A small masked image model, trained from scratch: encoder arch vit.
Rows from block 9 of the encoder, named by matrix and row number. Rows with one number belong to one neuron. Each number is 128 + 32 x the weight over its row's rms, rounded and kept within 0 to 255. All counts start at 0. Numbers have three digits each. After the name is the row's rms in percent of the matrix's.
# gate: MLP gate (encoder.blocks.9.mlp.gate.weight, 416x160), inputs 80-159
# fc1: MLP up (encoder.blocks.9.mlp.fc1.weight, 416x160), inputs 80-159
# fc2: MLP down (encoder.blocks.9.mlp.fc2.weight, 160x416, transposed), outputs 80-159
gate.139 076:096098126108102092171170102092106114163132133085129153127171205100096133184133111193119126116156168092101202120144136126117125158080114108186144106158107140162165083119069129170110175149105101173119134116130126118047190160097142096127061140
gate.140 115:107152050161146104199177106175136156129070098151113120080109146102126092139105116154128085118172051132137096158111085132125153129136163141126169127118146144114157185118144085135102142179134165134101075103155121102100085135114139161145162151
gate.141 086:153199136133133108188084090078121158080104104076143145115157053152099153106109113126121097075160138175193131116121159097105144128127152158137114109181157072107113053168093202121095188165137080135135171145091142179135118154136117154095177126
gate.142 105:140178034101122111132153152128160161107079142019119120172098172067070120148113149119126101132171142116110186072150103099103128108111122152092131117118127148152103116095065070180211132130167110108114132107124120150128179096085178129158183176
gate.143 045:159146127135143108095141085161147169164106148099092104101104158118085131134153096142083142089123134130143129124137157189121167116108112170156097084124150150094177183118136091118144126174162142076125066161130148196149131133064151146143140136
gate.144 046:138106143095068182087167114160145116126111119209118122153109203161190130121148138086104171107087088150102131167125149127134123111082126103127047066136150031148178143177102130131062134142104145156134173091136136185162153141159126123178068144
gate.145 171:135143064155163129102126130096140070165110152090158123154110132168157127138110146148110118050146152167045175088112171125140177124085149115134079174102116131129161135126157101102107112127170164134098173106159122134174147147146124070143084132
gate.146 219:096131120138155130080094162088089098144090215100137101146097094192146133120100106130161155107054112140106143134115155101174090111112158158131130134065136094106118122122118106116148141124115120158115116143121136157137122076155139086105190092
gate.147 068:146116174133141115179183134088143139135150097167165074163110134109126196138138162148121117124086137128093093088101143163081131128185140138068146140058138189139096141142191096121129140143079117113146115162129137088109157148107131106179125128
gate.148 069:117169109094133141135098108086128089120149090156130174156166148089100142160163089146087126127124142142101064110105118146081077199157164116182108097113072108120156097146178074153158173110164109123155172147139126145095096125172162135135203150
gate.149 075:126148145099092124132176102190119140111081162141149103068124151134128135124139155037143128180173075108171135129120094084139083164169136173141097125106064149160073145097158083116118192136087126126158159102120145164101119124098066148162129102
gate.150 074:170098067114156124211152062128118159142115111101147123110173167092076117099121130119139122138226152120102134150121138145081124077145184148125132177123168089159150078139098189157140128154109033106071132091104135124084164143116144112136124105
gate.151 049:111106085105099167165113145178024101132139124157082125123130153124150158140086121175101092110152108074160162146171083084153177145137146131187117154092120149108149087115041153160059118108172152108085143080152129102083143118129131113130132155
gate.152 089:134104118145147125135133141069162154171151124168118100107132111119135081175123132086153141151080114148115123180103145145143122145129158194046088026142087150138113154119155156152132086155141096183131082101143111137145095136142138118166113110
gate.153 159:168139092115154124140118132188142150070069080168125105106141105129112126132126086182123159159138123100127120135091150165148169204121060174117109160142181108138191145113155163106103138203142139135107122108141129159108060100124094160082077110
gate.154 110:078074137106141103026174152178151098122171128190125066191115095133138154151166119156117174177127139183114084125106106156158101118056084151124085142143158113098115124159118098134095123118112147061146133110166137182072114097144130141139082113
gate.155 047:086078115134125192108131137166103104094172131091121097172124132157122105125150112178074119176158155093089150158125138187200111198129099177093086113056061189088145154111102143182123129114055100195125112128135127164124108122066117150119144080
gate.156 060:100170090151131093103099113128086123116110157109145152114100150164148119127151122166137118070106145155125135123112083084118098135150135111116147116139121143070076179082051060114189141118178126122088085132141125145140162146138120136169133129
gate.157 081:155150133128102127221134107072095124146133070115166145161155177119132116074115161151129060142080182132177135125140162095060183118143116176102140121106172195127077110154120123119151189127107087033123140134130123060121177133111137107155212111
gate.158 104:212109078162149133105164079164137231123106114159112133115124153108110178126126098105135142106186116116176111176077138111089137088141145080119160109074138110106176177122167156184141136158113125152135011128133108126134156074081129130109137130
gate.159 069:169133101176137133181156172137141123109120133118081085127116110132189143184099146090092024158162135115104130102123121127137124051157166096117107099157117133146126176113053113136133139136140144106092082120136134115142119099100096156103102100
gate.160 043:139100123103072163145113165129103136140106154137075132109076072162226114154124150136093147165099112123130122161141126172141094127105129130143129090064092105059153152120148152109172108132129105094092094144103255142142150170164131149153120114
gate.161 047:083111137130122169140198097178132107173117098128134063132088118178136155115177132133155112113140145060067129176102114116153143161165129101090131148084133105201119112135154133081078159109165117139145169129139136168151114105116162159182060118
gate.162 056:152141109115108171195147141105159154115067123109119155128089102096154053163113154159171140140140100128171175099111099092145146103080179138099155098140083169114187103181170167147165116143125139150136130194087116131162124179121103155146114178
gate.163 085:061126063107159107121078101163106105117136102082120141094091145193086104136140155107085174111101129141145113108136094112071122040127169181106111173107157107099157124089068066134146197114144126093112184174114127160105163130088131154151202140
fc1.139 080:099104194127153138075110119174145137149153167151151157130127070123181152147081145131129136109120071095142143121089125139220176172128141106143079118097111124164053165117160104073142102091121158182138163071184137157091101116120102119138141135
fc1.140 112:099162113126165128161202162172161151115115095112137139120162139108075071135139135124130063144151138088155101085134102145140125097118094115128079128185196159117170171142128088114074112154142146095114086142121128101110148126177149186106184136
fc1.141 085:137118181110096164116209103155090109142145204080118097119089128164174110207201111124152169175104104130136055124178082144186116118145096134123095154083094158122134140096157124189145072155137143130164137102135118152118078126095088123113111140
fc1.142 107:105178080124139135142121133161151165109128181144146167165131123103097197142154145086101118108196127127092157094120108159168166128165147073118101135129141115137123132100130094148164124137162145133174107118145120102154128097074136133130165146
fc1.143 046:139079129104121147131072116103115097135142081129159120121121121147128134151162121091087097152139123139152144144108130134108114118126096129122255102110131162130093160134109170131162135097110135135121107144150110101085149092105180151160117125
fc1.144 048:142131155139120190179149117093070142113054109183112087087141195127102123120145115088135142161042049122106141147092143171141127079109136147160161085154100091208170090152072081121106159136128138129142185105123121144102168132103157082171110098
fc1.145 164:173127095121136105192148086120127083157131147120156126135128125102211098155167175174095162153163114136133133080127059058154175143178139078138118140109174170157089154133163179117074068148157169071104101080170140090097124123175079140107119131
fc1.146 197:133097126115112142153158076170111123134136065127132099093148157047123139183139155133086137138167143111167151144163052149107158148147105118123146138170112144145124174133110161122122134171111148086116157051142126128102115167113116137115080146
fc1.147 071:100123123141094148128158104191114137144152147064098107079107191096128149137081161098096132100088128121095132131212116128174132123158181105088072142085110124146131148114201132124153087132119160158086131112136125152152130126063131098171129155
fc1.148 073:124115167188123098136149178172146074089123107098145140066114052177073156088112142111142132087138142100103142099210165121157150160099162127124130142121143155125124144157181148134072186087083127143097161140139150117133153142156098152121061146
fc1.149 077:146082178124109153128128168076108064158115110088123116134105115177180067143099148088172137136087178117027131184120097190127131145069084173076153112097149070083104144085145153126182139079136102147098083057122143144104136152066101115154093194
fc1.150 077:133085134111128114094144152179090080133063165090168094152161167155170190127173153154148162144163084156116123144124131051161176122157136095180176113126141207123128162155134116114092179100128119093100098133168125102116146137112070140082092089
fc1.151 051:100203109139157153133186100177046117091132175048148193156165130084119126151136147101137131106158094179154157152131136145076104099104176158155102170089161168108118133104152065114141141142165102146124063144095127096132166143103131093086141109
fc1.152 093:170123122115119134127064152119121165146170143152139092119147080123170116170143153075127116158120123173102084160114120082128117115148106156126120047156100124141119169111151153129093128146137172109140066126158113192118061044187136158190137128
fc1.153 162:135147073101169160125116137111134123170169102161102123146154107129136168136124119100068014149103155145099116086156172135132102164087054060143082130144136091153128143145139098152052126177113109093126105113101130095155162108128188150136132113
fc1.154 112:135160001142202146166148074118149180144104105137141138082083146085130181109085172072115114090140100128118180109125124116153154133102164113140135154160082096157218075141160149149164124218124142177114121072115127108134144170129179099126134129
fc1.155 049:126139127094137149100143108078143121138095133135122148120117112088170137075148127155081153117144175154197124167135126157157113147127113124085130143110162129200134145130129092100167151049192114073119176133119136087121104174169131140153158141
fc1.156 062:127143155113135106132169171080154110132130073156157129133079145153132117146070122106083106109070144150111116075129116105077078166142159147121180097116102142140089188154095110137215111044170082104122116135155111102126163174147145145122179109
fc1.157 085:101127122117093090136015202138078087097211155194102107143119114139153138120103127142104119147123145121109122080124143142174134154162093118189101104171088125153116122124121158138124058093138169131119131193138132181162105119149136165079171127
fc1.158 107:095157116121179156183124155087092154129109111212164156106071152150158098127123127075115106131079097084138153131111139133157148119192116148158147165105152170127065161138096178069067069163036102144141135119101139085133198134178150152151162152
fc1.159 070:144126152157120148124086186174144152084110097104120125117127134166127205099114168198158148132087160128102090125130187149150150141119174119098122156127123144107212172140106138129171119105223129110081157145172111129151142174141108178074112090
fc1.160 035:165141182112051103151141112163151137137089182109161113169180186074110173125108152103125109102141117096077155121095105105147127115152155121156108122173181132124126184150074095073140122107106128113141119138100130105176164117097112125174120221
fc1.161 050:083104131134109137122151127171129138125147034143129157111134082116129145094138112131111191103091098066170117110128088105115126133134169198113132108125152170035156114093116129184127131094105083151139167082090139114113132144069127164109141139
fc1.162 057:130062109147188149084120124130098122112186069144138112137133146108136101117077147146128186131123072126116149141130097115131144097118141177139097100095154177159147062085148071059120148150088140190060105159134134154131083094165115132119212149
fc1.163 089:142069103126174145170112172143131144120120109135116096149061165160151143169085147141153188124076136172159102136165113130151087111172118083102171110115144193159184164134158144112148075117155107085108087069113119130158127158141165115120123087
fc2.139 079:089152102069152077110087173143126213087129184175094112184118120161108096139074120131097136152142147145198113071109107156170099142121155119117063149154120128114139101118117119160148112121152136159146156134156064171076091109176127169076191165
fc2.140 118:086111171160163185134130153128128117169184175117149156130152078142113104118152116108122097123179136119136161138154126108112134144158105100111147126133176191105115126072153135134101150084135172104186096115142106099112135161140096122118137090
fc2.141 085:081119095122160087104163140123110135153155135193132118050135152182128105132141139122118113158107102158114121091121158076191127118117093048136115083108097144149115143170131082179092156149141145130100129107121220083085161106155118164146137105
fc2.142 108:135183072143152139118081171154146138094147163141121122217101151095096147108141104146130166106182127129135195083129112113169079195162127096083168102097047141096095129113148093116132108107195136121167108145136130129164049117114140125137161107
fc2.143 041:120068119152146152126167091111129165116150090083109119121159122099128149145126084130140106155081121120142133187184158112204154124083109180132094134108125108133085110102121136118066149123062132157146123134114153072126189181147127103150099130
fc2.144 043:137143092145126140057080126096144160082119125154139134109131152141089143070181106175149179106142099188097134069102184125141119109097168224125160144090106125067121096080154143186153126134140066099137139134127116133150128099156148131092187100
fc2.145 172:122112100146139128128094106114151048097143130105104164141110137133141098107125111057134153123127150182171115111116159116131151122098126134130119100155078078112110111083111130137122151110145143115062145121138006117156120176202175076157140133
fc2.146 202:081162082130131113104077146157090119123098151152123121125083186159123128103079140105156172076078145141133158133137114128190144142150084129109150145126110076142114174163060064142160143177128137138080153114110186189109156049163162114111149122
fc2.147 065:126159134119228135078109177176197146037115111120126125160152119118090070101109151116113131147117098123171132172112145134091158172083122177128121131175059091127200164119100108134137174128114196123157129146113170200129091119121142095094130147
fc2.148 065:082121083191114097164119103147133178140082099101100132132148127144089131106135132173126097113084209096175130219125110128086154109146123100111134124198141098111100117141132139164118106164131064172085105186082164129147156160113163163110114132
fc2.149 070:134101132108178074144154130133164151109133161184133053104116084147153138143127138172083173114173104214167130131077094133124100127186177098196159107156095106139136115108102166096137140129173087162101162152127123150108137052170182143103164095
fc2.150 076:148147147124152124167153135158092064146091153082127091119158107185110194056156151131159167149133107139135118118132145049066157108179131145172137180167163104164130116111124135137119184139105117111050138080113240126126160190122084127131098113
fc2.151 044:124131118125094138151156061139116161169176183095125166148126165065107140114131167143155128127200096124051158149155136144011101152188119102152165117056155137162098121135166103139179044128097097165166110138087129087157072144127126123094128078
fc2.152 100:186081149159168117092139156095154112104176143112114118123176122130065107104175097118132173159167108184041145114103148141083125105089135147145132150101146114097101083126194132107162146107090153127144060134158000100132099141088149152137150127
fc2.153 172:138226071086180164141135141178111118088133156157079122137087141117134118103133147085075083167098159090164136112158122108150154115162090104121136202108091098144154147154086118127100097131128151106109109162101155080129176116129152129193163138
fc2.154 112:112140141087163083156198144148110119147131144164110118091177084154134129089122118184061125162107109149145053171125151139129143100178122102195113184195185094149208141171094094101046177127140114116103126141155255098105163152141145119104113134
fc2.155 047:136147136123115182166124180109117167121100101142181088084089156126125183155175138102126137079115124101115127113121131052120146119166123145100171136098135168084103179124126142153138128171098097081146109075101168102151195120103068142100131089
fc2.156 054:185087142180148137107141082092127097125184082110132199121112133092135148109138135085127173047175106164118069091127174159097108092069137164082082120124138148163180142072161139158118173117077175104074115070166069151158148152127169102138150146
fc2.157 086:047113076078118122174139123159147145120079138153167106129145174109126077159115100148151124142129105112126129114083144153149127126140166195085136131152154150104147147155197125039118105130143121166138099095138235116147099132114122121097105092
fc2.158 108:163157083126132150111143095112081126115134122193163158112059182111149130173130155102172125120159075122124158083108109164165117159129100144105113154100086138061089115054141192150146084178066107128141107080086018094130136096163108133068191161
fc2.159 067:154145093167162128099061162198108114103124186105064088199076112163137151077113144121143109131063158157159162152109124075169165123119109111074180131094095112212108114160135110123131132097157127117103098108106227118146084121154125108136176113
fc2.160 032:141157158126129113125135161150099122107095159158135118109124103211155090132142111074128160151081128152134087115126182128104084084124177162141099154139106111144133181149110121135087118108140146090116157142089065154156125136131105120123121129
fc2.161 045:165098182131139162080172124165157139133107105215103143133136116079148122177140108078121162111131044130195083131095115147120106156093144121138122115106126115148135086060105171176091126087142143139157127096111010131134140099134138088123125118
fc2.162 052:108168097123136090157106086118073150137154114107135168100126131081158213135133124219107120084115099124189128093128130136108130155144143126156120189186168153140113168061118124058180104149139107115049161118169160132160171136161127125083094109
fc2.163 085:089089162128157125139090121182114162132132152100107137119077093174156162140124146107151150047128104170158127147096121128117157137142144177123127139116174155124156150098145088160153186105110130106118174101144059155149105110189129114077139064